config = dict(
    model='CTC audio transcriber',
    dataset='melodies that start on their tonic, played by one synthesised instrument',
    train_examples=26041,
    gain_aug_db=10,
    n_mels=64,
    hop_length=160,
    input='log_mel',
    spec_augment=False,
    win_length=512,
    tokenizer='char',
    vocab_size=20,
    arch='tc_resnet',
    norm='groupnorm',
    hidden_act='gelu',
    weight_standardization=False,
    depths=[2, 2, 5, 2],
    kernel_size=9,
    stem='single',
    widths=[128, 192, 288, 432],
    init='kaiming_normal',
    residual_init='scaled_by_depth',
    optimizer='ademamix',
    learning_rate=0.00085,
    beta1=0.9,
    beta2=0.98,
    eps=1e-08,
    beta3=0.9995,
    alpha=4,
    max_grad_norm=1.0,
    max_steps=23100,
    batch_size=64,
    epochs=56.8,
    lr_schedule='poly',
    final_lr_fraction=0.01,
    warmup_steps=2310,
    weight_decay=0.05,
)
Rows from block 5, named by matrix and row number. Rows with one number belong to one channel. Each number is 128 + 24 x the weight over its row's rms, rounded and kept within 0 to 255. All counts start at 0. Numbers have three digits each.
# convs0: first width-9 conv (model.blocks.5.convs.0.weight, 288x288x9), inputs 162-170, a 9 kernel for each
# convs1: second width-9 conv (model.blocks.5.convs.1.weight, 288x288x9, transposed), outputs 162-170, a 9 kernel for each
convs0.48:143107092128128137143123120145147146132125122106101112123110095111126127150134127135126134152142132136137132113118133139133125124126137135151144128122118113112136138133113127153151157154140099119133114103112112125132182152149159151145153148144
convs1.48:125119116115126136123127130110114116117114112119124131124130119105117111113126133129138143140136137140140146131123124121129139139141156138130123128127118118124128130129121124119097114132133111118116123120116128134134117112105090106113107116124
convs0.49:089083102112107137145113096126137147147133145141146137108113118127137143160155131133121115118125142149139121134136135122116136147147141134139141169177163156155141170149125133144130141151142115097098125155157130125120166174168157154181202168151
convs1.49:128124126128123123112114104127128120115126134139140145114128127115112103116128137139146152144140144144151140108110118122124120129141151123121118115120122125127126134128117113123117116119121123116110111126133135132133107102091081112128134144134
convs0.50:165157128113116135132130131114125134141154155161150135118139134131120112114109120132138145153149148160168168123134145144145151147144130149165190205206191176160139125139125121117128138135141131157174181189190188160141126110083085090091111116117
convs1.50:146142142147144156154136125117114112103098100109114123142136126126127128120108113110118118114114127130133128122127125126127124113110092113115116123132139137127129123122132116101089090102113125119114110116123128136136143141136130129135142136129
convs0.51:130155171172160164116113143164149143139149119109118111100106129144127141134119125130141140113100097083091126141146151138150137113117118166143134134128128137139125104095084110121146139085094141148144148157140139128113079087101120136142107102147
convs1.51:117104110129115109124124141155149132125122112117123129159150164163151149161157145150130122136131133129124138155126119130125113102094092146147145135123117106106108101121130119121134119122133126124129123123124123116122141137144141125126137124124
convs0.52:118122136153153162147151154120111108113132148155155152107121131142146148151144141135133136157165175158141149120114116114110126133124118169167153137131136132132129116136147148138139135116113150150159164169167164172168155136120114090110113118122
convs1.52:084089098117128132121129127128132129124125125125113112103091106116135131121116110152161163160158146138140150111117127133134126119108108129126132136136131134142145141131122120136143141141134136129125122124127125122128154144139132120125121130135
convs0.53:118132148148156171144088135121135120120127123130148154102096124135156169167141135128142158149150152119104126134132123123136131114121128127137131133141145162167158107103104116132138150151136108113096094109114131161158126117128134163166145109112
convs1.53:131123142143128125118116141089086094109112100106116107116125137130109107107104099135112119140143142131128126122104104104103098109119115163163159151139139138129130108132137126122121108111128123119115113118129135143147101114130119102115121106116
convs0.54:163146154152135134139142156141132122112122141155144120147156156156137119132133146141127139135125127125120116122117124120116133155140123125142142142155159162152138133138128128116107114126131096098096106127137121119123146136128107102106129119123
convs1.54:126135132115123130126119116142137134136137139142140130112116124111109113123127128132129138147143145144147143116127142131128135148153145119122128134135130127123124152149141141143141139146148133129130133131139139134135133138138146150153139142146
convs0.55:106098084089097085100083052135134141114108118131134133108122127135148128123141135129115112115125126127123113152144135130123129134138131099125134138130122126128123137142135107112125134136116089095118126132141142139141102114112108101080092091063
convs1.55:109131138126133129120124131124119120119117120123125129137148139126123117114109111119120119117120122115123119135139149143133126125122122131132128128124124129131134134128119128125119129134128116110110111111108108111113132144141134144147144146145
convs0.56:089062078140143134133135136107121129128125127139130129124125107093101105113111119147130116125128128134127125105118123120108107116122125108116117127139150152129120137150132105116123120113102110126138120099109114114106096073073102126124124128136
convs1.56:127117104086076075093107125134132137136134130134142151126123111102101103117137131111113118124136133121114127117114120126132138134127133125125131136135130132130125125128120119113114129131125124127123122120124131133133113125132125139137127138135
convs0.57:107091080091098073057069085145144147143147150146140133144145136125128139132120125133123112118114111109113124134143144144152143137131137154167152143154153141135144143150156160161163162164163116120124134125122122120130179177157141141116074063073
convs1.57:121110092066052058072094114130126127124124124122124132142144146149142139130117106155158152140134130137142145127121126128138140145152160131125121127131137134130127128127133137127132134129127139138132130123125132134136100111111113106099098097094
convs0.58:129134143147143166185153127116114128140142151148145160102086082075058066087091101140138149141113100099099114135147150150140133130134143122113122123112108119135138112092070063056049061091106128130123133152147132128129109112123141129149184181168
convs1.58:118124126127120121112106113137134129128122116119110114158159139129103092085093108091106122128127137148149149134127118106102104113114118132132136135131133126129123164156141136127111098105124133131132128131132129128130128131120112117126130132133
convs0.59:122086085079076095146161156116107108114109092085104141116118129159163147131144137099101114104091099117119106119132141140129104102112128123143145132118113120143163111141139125113118121134138145166160128127142139135157067051095109076071081105062
convs1.59:136148140126129138139140138129124128129127126127131136104107096096124140138135138099110121130138141143144142130132137136135145149141128141135130130130124124128123125122113117115106109119118116118121122117106105113114115124126133143133121118127
convs0.60:164140141151130095087113140120116116116113114133144135162149142138125110106122110172161153151144142159157144126128136113082094130150126129127131145156162154142132136149150142146147145147157133122127114116137146141133132141144151127127152171154
convs1.60:127124101099123133122114105143131114108111121129124125118118110103097099098106112124146146128114132146135116149154136115116129138134138134137143145141134125119116120106112130124111114125120128127125130132132129128124126137135135148152147145141
convs0.61:136130130132124117106127120111104115114127142150153151096093098108116124114124131113108094093094097095095106130134129131131135142134126129128139145144141141129127125126126139168168151129134119120126124125126130130137101091079070041035028056067
convs1.61:150150137128127127126126126132135136134137139142139136122131136142140132127128127112108096103113112103107115136142138138137134132129128142141139137136133132133130115115124128127125124119112124120119118121122123127127091079083090088094100096090
convs0.62:156131090077080103123142124122135156156137134126121117136136115122125129135125122119118120125128142139125126138122135136126121115108106150161184195196174152136122105127125131134128131136134112134165169172171155149153060071051066041062097103104
convs1.62:152151142134126130126133121126124127114112107105108116135152146160163161143127121152159160152163165170182180147147150147145149146136131122113116124129142138138129129130129141126121143146123128132117111106115121121130133137138137137138137141134
convs0.63:143126099119127138105101078131125142151149157142145147153164140133118126147146143145137147158141127135133135136135164176155138141151155112139184179177174161150157101140118115128150171143137096121152132143151166163148104096080096085097105095108
convs1.63:138138135135136142122116118130125118113107111117121125144147150146146144136132124150161161151139149161161170137137124103100102096090090133138136142142142134135135133151153156143131139145132125120116116122126133137140161173179157155157152156152
convs0.64:123129128119111106114117134136135141148154152149141134129126126127125123122123124126124125132134133129124123127126130133137136135131127138138142143137134140141140139142141136126124128133133137145145144146143138137142099096090080064058068075088
convs1.64:124121115117122121122111109120114116116118116120125128123119119121124128130126127118124134130122120117113108121121123125129135137135133120120118118120123125130133138133126116121125127123124124123125125129129133137137083068059062057070084088100
convs0.65:133154146163175165160158150116115100086070092104098092103124130130141138131133133128134138147151141127124137159156119107087087092095103115124111105105114117121110097096094074087094104117096080064062076072098097104105121146154155169148138136120
convs1.65:104118135130135124101109108138138142137138150144145158134144147154156149140135124140129124117121113103112122131126127129124122113125137161171170161148139158159151140127134142130133134123117135132128142173197214221212123142150150143122121123104
convs0.66:142145137126126129123114140141136139151148144147142141110109104092079090102110117123136135128115111104108106132136135138132122124134131143158170167152144145145139094079076086096106111120131101113129142139136140143148155171174172160156150140133
convs1.66:137139144144141134137128122124118113107107103107114117117126127123115112121112102104099103122121120131133134134122120118122124129132125127124128127126127128130132128139140136136137131126131121118116108101102104105116104108116113111113109105104
convs0.67:125123130133104092098099106138129130127128129135134139108095097118124121129128127124115111113107115123116114125118120127129133142143138129137136133126129132135136124132132145156140131131132121129129123130137135133134113094075053000000000000000
convs1.67:142146159153136122118126124102107115129138148143139133138161172179173156137124110142127126134143133123129135101104117126120108108125147123129130127124119121119119152158152154160149140138134112116117125128133135142147112101115131138123127135140
convs0.68:102097101091107119124142155133138133128132132136125127119126143160151137107105121157136148162160144137137136120127122120120118129119109127121116128131130132120119078099141157149139136151154127123135136119117124126118116139140142154166181194190
convs1.68:131132130133132125123123125125128128125121120124127129108104108116121124123122117111113114114119119122123126131127126128124118117125129129128127126124121117116116122121119118117118118119118116117117116116116118120120102104101094091092095099104
convs0.69:094130122111148139093104132124136113125114099112129119061109120113149158144127129131128106109126122098112123116114110118124108100115102105110135142132146159155136113122126115128150147131117117108124139112124144138112125139115109153154104088105
convs1.69:133120116121113095114140144122131134127134144135142138153151164170139114132131125153145147162171152141147154131129119121133133128140137134131126120114123131127126134137160154134139141115120102105111105113123132130123144136137136117110131135141
convs0.70:102122134121128125101112137127128117117118115104117124135141151144150162133121135145155150142151149136137139134137140136145141130132125121126137142143148146141131155158175164164160135102100126128139153154150163167157106100108112123135113113133
convs1.70:149136134138121102099079079114115105106110108106117124139132136138116120144152157130119111125133132132126135138139133128126120128135128123120114105103106113119125124119128118111127123116122122123129128125127124123126114117123133126124128125129
convs0.71:131106100104081061077099104140146149140135123132125126151145131146152140128135133141134145148128116129140143129128128125120111110110116124115113125126116113111117157156152149154171176177172128132134134134148147132136175165161164144113122142147
convs1.71:139139138139140138135129129126126126126126125124122124128127128131131131129128128107109102098099106108111113132136134132133131126123128126127127126124123120118116116115119119113109111112111125125125125125124123123123082083079080085084084085087
convs0.72:157134116119117091120131142126119131135130121113114128147143137149166150135134132128124126115105102115123119119113121129129122114114122111124121115118119105105116139135146148145150133138152101121128117114129130128147157160143128120077101100097
convs1.72:135152147133134133124101102123126129135138141145141140119128117120143155149142139124134135124117130126117109133150151133122126134135142126124122124119116120122122098082088110108107113120118124122126126127126125124122112121113106102097087097108
convs0.73:094109090069072081089115142132128119118122117124138130132128135119119133141149154109105102107116123135142136135135125114121126125120124130120106098090093097111122115109114119126139135132137116100081107122115126118106038058062060063057053075089
convs1.73:141139147157152144142142136103094094100108109106110112140131137135123108103103114134137130130127131141127120136123135142152151154158157136134131115110108114106109131134136130131143145146150118117117116108108099100110134126128127119130153145127
convs0.74:139102110151150149151145130141135132127111113110111129124114105123123117126145146112100119132121113140154156107099127144129107106117142148166133099103099071099149130123113120136139134142140084117117066076071075104132132110136169174170176161140
convs1.74:136134130119114121133134144116118130136135130127128132118112100099105106103108116115113112117127139135123119137134135138139143137130131137133125126130128128133134122122119114115114124135130104108106106103098109118120112110109095090091088104118
convs0.75:133119165159141121139123115118135138115119127126119109167137144153139131141131112092096095079073075111120122111115120106085083102114122147136130125110104082094120151144131134123130124144139136165130102111126125121112101062127141116100110093092
convs1.75:124114110118129141131110128125112109120127127128112106120126128124123133123111113143144146134133152152146148153148143141145160166144135130125119113113111109117126102107110122128122120141144130129125127128121113109112111109113109095117088063118
convs0.76:103101127126126120107131143137132143145146111106129146145119106104112116096097121139137154152159146138160166127125135122109107118136125140133136144153145134140146134130118118108119100083081146149117100131153168152134131124169178161154169194187
convs1.76:126133131138134121121126130115113117123122117114120124116111122140140134130140159104107099103112129139142134108112117126133148165151136135121111109106112121129131122110116114109115117128127111111119120119111111122127111105102111116121131125133
convs0.77:106132111058085137128126126131119119116154145138134136147164170144121145148142136141156157140154137103097110150129120109143137136130132125122121134141138130127114158156158163133140148165152117114108144159122112112128140147137097127173145117112
convs1.77:108114125124100093126127118146146133102089084098109112116111125138132120094090083156144130131135137145149136154131122124113096092112124130139147151154145132118117119130121108112138131119120139136126114115122128127123101095116121112151158148150
convs0.78:114113134106057102142133126113120110092085104098115115134114108108114125142148146133133132121117135143123112128126110103107139148152141104103097107119107104119111139119085100110074075099111129119105113146137122122101082095108082044068127119106
convs1.78:113119133145129147147160153123109090094115126132132134125124123114106102115116126133130128139124122138131124096105120128118102112122131141137128115115121115114113129123119117127129117123145096094087109135129123123130126118099113131137140134130
convs0.79:076088112075051132138136150138123111124135130113128126135148159173161137136098100153118107103126148143124123150140113112118149138128126092099110127130102115120115145153134153165130131111111121097093121174141119120110136153151145098118137135163
convs1.79:123130148140121136150150133138127102095100114133151152083092110103099110120123116120121132132109100119139134138148156164143126141155150126127123119129131132131132118108095093124138138131136129117110111128130129126123136118132116116128133123104
convs0.80:077076103157141099132104080107126138151130165160153165128123112147188133129136118149142138155140139133123112134138142146112122130118118068100098104116132139134124114121124106164139132139143091103115104116146135148165102096092124120084128127096
convs1.80:156156165150127094104119121147148152158160156129127138127139144125115113143147110105097119119128111106124125148155164157133135112098083090101105109120128137132122117125117135125114137133111117116107113117123130143141127132137155158135138159150
convs0.81:116097110109094100115115121154162156151143139122113109123116122135135116125125114111120130119101097110109109139153154142136145147135129161142124120118106098115125140140141146150146144148151126133130127137131121130132146139143132115118144135134
convs1.81:151154154138143134112086089112115123130135138141135130128131122128131130125119119129133137135133135141134124132130134136140146147146141121121117117115112111113115127119114122129120113120130124122124122123122119116119095098105104106111116114109
convs0.82:125114112113117116124120127116117122117118133125125133127119113105103101116134130131122122124129135130126119120118107105110124122124134117115109108108106103111119098104104091084084102111102136141138141143142140139127125091059043044043051057054
convs1.82:115116134136132131118100099138129127135132123131133137132127127113128142126109109150150150143134136132133139151139141150151162160159158151146138129124120115117119141144124118126116108108104120128129130136132132133133125137147117112131135140149
convs0.83:123165152125141134104091094126138137155155135131139139098122160135152166155137126136153152131122116107130143115123126135140121113138147153119108122130127133127109123107144142144138120110104132129120129110103120132135111150145127150147125129132
convs1.83:108119128126124098078060089128132128136138137130119107140137140149144135122110103115112107116117129142128116129114124139154148120110097127135139137132125120110103113123141138131140133120128131129134133134139142145146142138147154149134159141126
convs0.84:126123110098110110064056106129120123127129121133129132130133136127136151147127128136140135132130123122131146132134123122131120122127129142136130118114113117124130140142159161173179176155117160152148138118114124134139102106089078095113081079100
convs1.84:129130128126119111119133129125127132136140131128130125118124124128128128132125109117114108114111104108113112139129125132136136135141141125127125120116116118116118099108115112109115119116119123127130130127125123122122077093102098091069075073079
convs0.85:140148117050125168141135145123121114098119099125126096132141151117101149133139125129135118119144146120122132131121099088129131122116110072097133152127087089077074129107109117101134131127116079094111155140070079063076186168139069118164135151151
convs1.85:122120113134112082119128129144160154135129121135145147123121130135113116119120119129125124130125099098125144138144155164158127125145163130128131125117132139133130132140140123116139136121116120116109091108134140140139120114116138115135154146136
convs0.86:108120118104095100108092116137151143131124119120121123124122130134134128134141131130130130126121119123119115144130127129124126127120127180177155136129126107104110144142153150158152144155149163155151152144136128131141162161160137124115128119110
convs1.86:117107112109110122121124132131129126125116111109106106129135136128129132131135132124118130136131118112114122119113124124122118122125127123129126128128119116118122134135119117120116115122127146149147144138130129126121119131137126126130127131130
convs0.87:118117136130126144125117134137140145133148143132137143139120128143131134138133148124136132110114149148128119133126122102106118114125145113120128122101101116132115147122106105098124161167159120141132136138134143161142105118147146111151127102115
convs1.87:135143139138134134125110111114110108114119125125124117118122116108102105106109104115111120121109116123131141126128135129120125127132130127125128128126126125126132134135126119122115114124129116116118122125123120117121097090091086079085090091099
convs0.88:107120123101096136148153149112103109130140140133151152123128137136108110107102107128129116093105123112099111110095094100115120111114115138136132132148150149142131125120125136119094097111116113113113126146123123129128067075053021000019025023038
convs1.88:135135138132121134140146139111116107105103109118123116115117125125114122129125119118111113119110101100113125126132132143126120136150148131133133132129129121116114123126127119125129123119128116116113115120124128130129096090101093080088091093087
convs0.89:126145183162115103122121141142146154158161148140139149151127129148144139147147143112130153155157154139127128120114112104107116115111123153147129121130123107103095134120127142146142123125134134155130095104100090102113150165199198161151147131121
convs1.89:102118132125110112107088101136137146154154145134121114110119118112122136127124128122122126128120124123117127132142158168171170156145142139141135136137125118121131117123121135144141135146145121129129130133126120113125103122137137131132107096114
convs0.90:100105112134151126116114116164172186188175161148137117139145134131149135134148137121123122125115096112144132127128112114109110137132121149142136129130125126129142086098122131154153141140140151146150137117130145148150075092095095119103096114117
convs1.90:150147133130161147113093087144134122116113115123129139122128107097096094092096097133137141135158167169161151155143129114120122132138132142140136130115101109115120116093110126111106111110112127122126123118117118123122145160168173178162147143137
convs0.91:117117119127126125122130144128111112115123118124118102107100106107104106101104115141138129139147133128133135126132137146152149147135133148135135135123113106106101117125145166156132121123120153147135143134132132129118141124121101105105121134141
convs1.91:111124135156163156151150141108099094096108112113128140138140142153157159153150152149145138136138136138130125124113105108107110101107114130127124113098100100103114127126133132125129129126127123118118118116128139148154162169162167160152153157149
convs0.92:132131123142159143163177155122116125129129136137139137190190182151143137121125126116117113128149158123108118171156140146137124133133142158177169152146155149144146157146140142159146130141135148153165158151142137141143150120087095125131150151152
convs1.92:139140140131125104104124126138127132131125121123124125099106122127128123121134126166162160152156158144144149126135129132120111118123129123125127128125125125119124114121119119116113121123108140137132124125134139137137159151149141138135135138150
convs0.93:158155148137137137122116111161146129113093085085085101128139152156151138131136143145133128125143154153150147103122132122104097107126134127116125131115118145156163134157171157137133125130119108085093080083102118137128161178169163144122135141134
convs1.93:122118116117119124125124125121123126126126124124125127123120115114116118118117115107109108107107109114120123126124122119122125127130126128126125124123124123123124125124123122119117118117117118119120120119117116117118099094087084083087090093094
convs0.94:128113115130114053079116108121124140142131115136116138133092078095111096065101081131123112115112092124151119151152157145137135168150138139135138140150153150123142162156131109134136102105110143142124104113140136091111090085083107098064061117116
convs1.94:092099077059104111104120126125109110122141161167157163113126114103111114125123106131141141131141151135146151140142140120128139132132134138132126130126120123123110120107106140121102125141130126114112129130134132133136106127103122136145145155155
convs0.95:147142144136121132130124127139135126124132133141149151097098109106080064074076075093099104114128139144134129141125112103107117113115115109109121129140150150163164155160151141125113111110103083090103121135131117105100113100081063037067070053054
convs1.95:143130128136137140133130136146140131120114115118120127112107102100108121127121107118115113110105105118125127140133131126130138143136129132134136133133128118111107116123122113109103100104108114116120123121123120120124103111119107094093081072086
convs0.96:100109119111114114116125129131135124113114127125120112130118120109109122123130131151122103097082082103135148113134135120115107113122131140148138122121118122119107140137134122107108112107100147156139131137144141120104076055055046048036020036053
convs1.96:120121120123129144155152147133129126122123122124125128123119114115117119116109108107112109106108116125123123129125130131135132135134125132127122118114111111114117127127126125121117114118122114113112114113108106108111115099085080075086095098101
convs0.97:103083105121114112113124136159151148148151152149135134125115113137134143133117117135116116129127129140146144132144156151125125129135144145148133137143151155161167098111106112129145138118107095139153131123114120131125152133147158152160157175192
convs1.97:115119125120116118113113119127126124122121120124128129105106106107109106105107113126125124125127133133127127132132134132127127128123126128126125124122120119120121116115115117117112113120124116114114116118119121123124106106109103099103100102110
convs0.98:112105110097115136118119141138145136131122094102121120141137156163162176158146149112134145130135140121129134137138153143150124109127125116104112108101110141166166166145142134110139132145163159152114116106084118116104095096091086116132107109107
convs1.98:132121103114114108135136150118117107107129140149178171126115115122107123137126127155163161172162146159154158150143129128138127123138142160151144128115120116116128099098133125115134122116130097106129119115118123127130169165159165157150162149159
convs0.99:171153139149149143129123112155135125128126119117129156120122104125119121114109108140126119130122119105106117108102107109096098097112139145128101104130146132129140124144146135141140134139126120117113093117146146158164112097086107124124129139137
convs1.99:142139138131135132117112110116117121125128132129132135115112109116118120116116120122122123117116125122120123120117119123132145135126136116116114113113111112115117116115117122122113112115112118118118120121118118121122075074078082092094091098101
convs0.100:153122134177176164163153122122113120121113116103097104139131135155173178173154156141128146162151137131140143115109126138130117122122140134156133090084099086087116119151123115131139133109132087142149099114136131141147151106124146123126145149136
convs1.100:117112110114124140144138132123129133142132128126121125126130136136134136130145149144149140131127132129130145131134141144136136141134136159140134127141133132146154129127117125135124135146138128130124125125118123136139148146139144155152136161172
convs0.101:106125133113109114128127131157153156163159153140136126145147139128133140140128137146156154150142135122122121150148158151146139137140152124139130130129126114116118137137128127133149151137138125131133136141141147139127113105117109135153150142147
convs1.101:152154145130123131134133127115110107105084082075083088121123109105105107107103088115112124125128137137144145135118115112118114107106106129120123113123133143147135150137141149158154146145137166153136126111117129127146149167177178164185193197167
convs0.102:111114117114098089099094094116121126126141154152149134173167165148137141142146148118140150154144128123114112140145147150142134131125121136137131143150134132131124130130117112118117112112129150155152150157154147147149021045034039034021017013017
convs1.102:162160156143134127125123128104106099104098110113124129107120123125127125121129143120121128136146151155151142109107110118114107106111113125117112116115117120119126131136139139135122123134146125128120116113123127132148138130137151154148141126119
convs0.103:146104089129108097120161147167137160148127099085110105139124100137129129140140141134116131149125101107119098125116141148123106113125138134148160125113130104086097113123127160157151150151149139138167140135134113116120079044047080054064095125161
convs1.103:143133132111115118097116130125113121122117118131129133134137132121123111115133139139142135125136154140138148128133136122125133142133150146130120108098094103118118133117118131125097103115105127128117120114104103112117118129122112127139118123121
convs0.104:100094101098090100092108120123128131122116130139133131105119108108104076086084103127134154146139161172159146111110111122125131130123117149146141149138124129133133157145135134125129121145160164145128131139132137146153119140139112098102101106112
convs1.104:131140148147133118129138147134125121116122134154165164160151166173163156139138161135134143151145146148147146122121116137123128138151161134126113111108119112124128128119124121134135137140136122126130136142147155156159142135138145139141136131120
convs0.105:100099124132148141141131116147153134136144154140124113143144162152144134130129135116115130137132136150168156130150135127125125119121136113120115124123094075100115136118134145152137140148134129149135124116112100094118102051083080095089098105113
convs1.105:137134137142135114103086103115128116113129134120127125124123114108113120124125131106119121117116122135136127128124121112108110108112098141138130136140133120121121104098098103106107107117122114120126126130128130137139143137130133116104106114142
convs0.106:128144161156116139143110114118123110101113141136147160129112116134138116139110104111114119103100146145122116134131101082077117101096094115117117100103118120138125127136146128107070095117098132121099108137131096119110112133139129137167185141127
convs1.106:126129146141122129131126133136121109112112118125126122115127133120122122096084094150139147140132125133130129116115131130115116131140136150153147141134124113116124124134119118141132113123128129126121121125126124127130100114118090087103091100114
convs0.107:151184141103133160125129163114115091099111123147139112108136156126121160161140140106131121111160156106115118128121084086100101109120113121140130097094129161144101103082113125123125115115110139094090139133133153145120126151120074104131129125126
convs1.107:118117120129133123133131124130135127119120121122131130122120121126116107113106100109105104115121105114131131133124124128124117113133131140140137134128126124116121119124129114108127127110120125124123119117117111102106120120120124115112117110102
convs0.108:117126108114104098125153163125128124122115121119112117136145155173179152144152142121132133135125123143144120116131131137135129133124110143147144148149140123133142153171170149146141131136144178168152145156185166144151114139154162159146156174177
convs1.108:112118122119131125122123117125114110101111118117119130117130118129147147144136134101110126121123138156165152111129132131129141140133131146142130122119111117119110144134123134135115116124127113102098105115113114123129114116111117128127126132128
convs0.109:116107113130115107099127118133128120101083094118126109072090092112137154150162162156151148153151122122137131103111125131129129124132128167178157134132123124122135110136150145137135124121137116133144113093107132129134148138116123118098092093091
convs1.109:128112079083099101102114131102111120119113125136149160151140123121115104115130121128121119123129119112112133117117107102107115121122127149142134133125122125132136129118127133119111119126129127124129120112107123131137143148141152151138138147142
convs0.110:183177172170168170175180176118108096097106114109105104089098102106103101110122129112104108109113117119108105118114108103094095097096088131135135133132133138140142093093087083085092100112107117105110120121115104104113206200178185208205183157144
convs1.110:140135143141138143143152153144146148146147146146140129133139138136130132131137136164158161161160156147146151162165173165160163163169169115113118116109112113116113148152153147144143142137141112113119123121120116113106155148145142131135132139144
convs0.111:119121121100119114138159164119121114109112095107100113132121143125124129109119125127134139125118116116125122124137149144135117129138139131122125145143132146143136133114126135133138112117136085090050073065075091081083145161189188203190198224211
convs1.111:124128130135133133134123119129126122122125122121127130128128130129124123121117118109115113112118125134133130134131128131130123126130125126124120119120122124122123121118121122120125118111113123119117116116117117115120107108103111105098109099103
convs0.112:120126129109133138123138158131123123137139127119121127144139142136143155132117126149157147126117115120139152112122133126126124127139144137111084087109136143145150146145152154154158141117105139150114100092094122126119094078078074091100068068088
convs1.112:129124126142127119118109125088079079091103094091101113147144153155140140129115117152143128127129125122108113139123111115129127124120124137132135130125118117126135109113128123126135130140151102107121125128122116123133130123132155157158152141140
convs0.113:135145138148160146147145153108116123123119112104108116105123118128143158168163161149169159141149149143138136130137132127132127138146137142136123118112124134144140128119114109127151163167160153151149154148147150152153116125116124148166177186177
convs1.113:114113110112110108114099088109106102096099107114121124126130142146134114097080092129132133136138139150157150114110107113119119121127126125125123121115118122121125134132132131127129120099108117113116122127131129129133121119124123124122126127124
convs0.114:126142151134127147141143138115121119125119124114121125147142150140125107107095096135152155150155149139138150129143142150146144137138133117121138155153148152160152140145157150129116123121122124117117135146144135133129200209200185187184191176180
convs1.114:135124124120129127127131126131124118119117121114112110108107112114114114108107105099100106105106114124132124137131124120120119115110119137136135132127121112105105121115107101109108114116119124121121124123125121120118097102107101102104097096091
convs0.115:132144141139131133123134125157153159166158157148148161109097063042059073081113128081089082086102093081093115134132134148141131128143166125126128132135141153159149132144157141140156159146142136126134140141148157151140142143137124134142129138143
convs1.115:114104125140130099083087082124124124128140146142147141191193191192159137137125130164155152159168163153146145106111108140153146142146151129125125125119121125126125141142151133124137144135131130136131131135144150147151136124122136126130144140138
convs0.116:113120120105101094081095114132112114118115103104102103106111127135142150150152158118108118129132136125113116119105105104116125124117117101109111099103112105101111122111122138125110103090114055072091095083090106127135140138148139128111124133136
convs1.116:137135133135132127129132134121119119120121124126128131108108109111107106108112111102099100106107106112115119129126122122122121122127128130129127123120121122121122119115118114111115119116116121120119118118119120122123096095096100094091094095097
convs0.117:130134115113126114120116118113091073085113125130118112137135137125172176159146126091117136144148146137124135138136119128156141125101116150142115123147144131121123114109123118146158150128100095090084109094086097121145145142131138154148128127147
convs1.117:132131137136137130133134124133131133124116108117131132130129137144136125118111098124120122127128117112122139131117124131134129124128130153150143138133122115119125117132128125121124119108105127125123120116114118125130114124131118111112121117115
convs0.118:150171181178169171162162153137149157161157157158157150128124102107113124138139140113123114109107115125131120101107103097088098113119113148164169161143131141139131087070061060075086099106103149149155163155143140135134117121120124124115119135149
convs1.118:103110121120121125131128132120113109108112120118118106154164159151147141146142126157160157148133123127135130141133132124136147154148132132128127122112115114117125119123120128135136144140145126123125126127134129125124121104096089082079089097097
convs0.119:097107117080084163151133122097102090113132117109124130141148165160125120125119134130132138122119132134112113120106096113096093092118120141120111120124115132141147162160138145147132147157148154128112126148113079096113114129141127140179168156153
convs1.119:123118121126129141145145141127126118115120123129130128083083091091095107119119115112107111115106108117116110132133134134129124127123123125126126124125125120116115112114115111120124117117122113114112115122122119117119116106110114103106103087077
convs0.120:148157150140117116110124143146149144137131128134147153149148146141136150142128130132139130119120123125117108132130132133138139138138127140136149153161158150141139141139143157170152132131138112111121135133130136143140164171170179168172183179200
convs1.120:138132123136141143130129119123125132132125117112111113112114116117121115113111106106108100104112109106109112121120118132139121121112117123126127130127126116108105108109123127128132131129127131130130133139143138139132129118111117100097099104103
convs0.121:146153154155170177162158159130124114117117121121125132145155167168167167158165168126130143148151132126124120104093091085082077087103112127114107095094090096112128131115114122129123118125137144159180194192181180177179124102086073085076080083078
convs1.121:122123123133136129120112111143140126109105104105103102126120121133137135124117115145152151141131133138150149137136131125130132127115117152151148133113105104116123159152151137119123133134133114114123127125126125123123114115106114120119126136139
convs0.122:100104105100097111129134129143135126129137142140141148143145140128132140150157156121130136145148158160150145159159150152154145144149156137139139140138139138138141133144143127120107114123132122115118130135136130131144009000000000005047072082074
convs1.122:162161156148145138135134145116102088085080085095107118108115115118123117106106106133139140130136142148147145138140140131134152161159149131128124119111109110115122133131129139142136135136139120122119118115113119125132078080074058071073076080078
convs0.123:140141152150135123134117122115128141144138154153149163147148148143136129144145136122121126126102100123122117121125135122106120136146151130119133142156168176179173135122123132134147166155129105116140135143162161159155167184198188148122122114117
convs1.123:117126111123148154125100104120107094086084098112112109148152143134133130120112107103109105088074092097097104163144130107102107093090097153159167170168146119110113119123121127126110104113111126120117123127123119113114108138138126130123109106106
convs0.124:111115103124130119116133154135142145146152143139130131143136124129119124118122123090089100112119104097107104143142127122123122122119110130143161162149131127123104129123107106110115118110107123136149156149140127111112124147147132097093105112105
convs1.124:104113118116123134137140151122112103095085082085090097128135134123117109105121125148131135142139131126133141141140139134125119114123135146143148146148145145145141104100101105102100116125130136133125116117112119123119128146154161148151149155146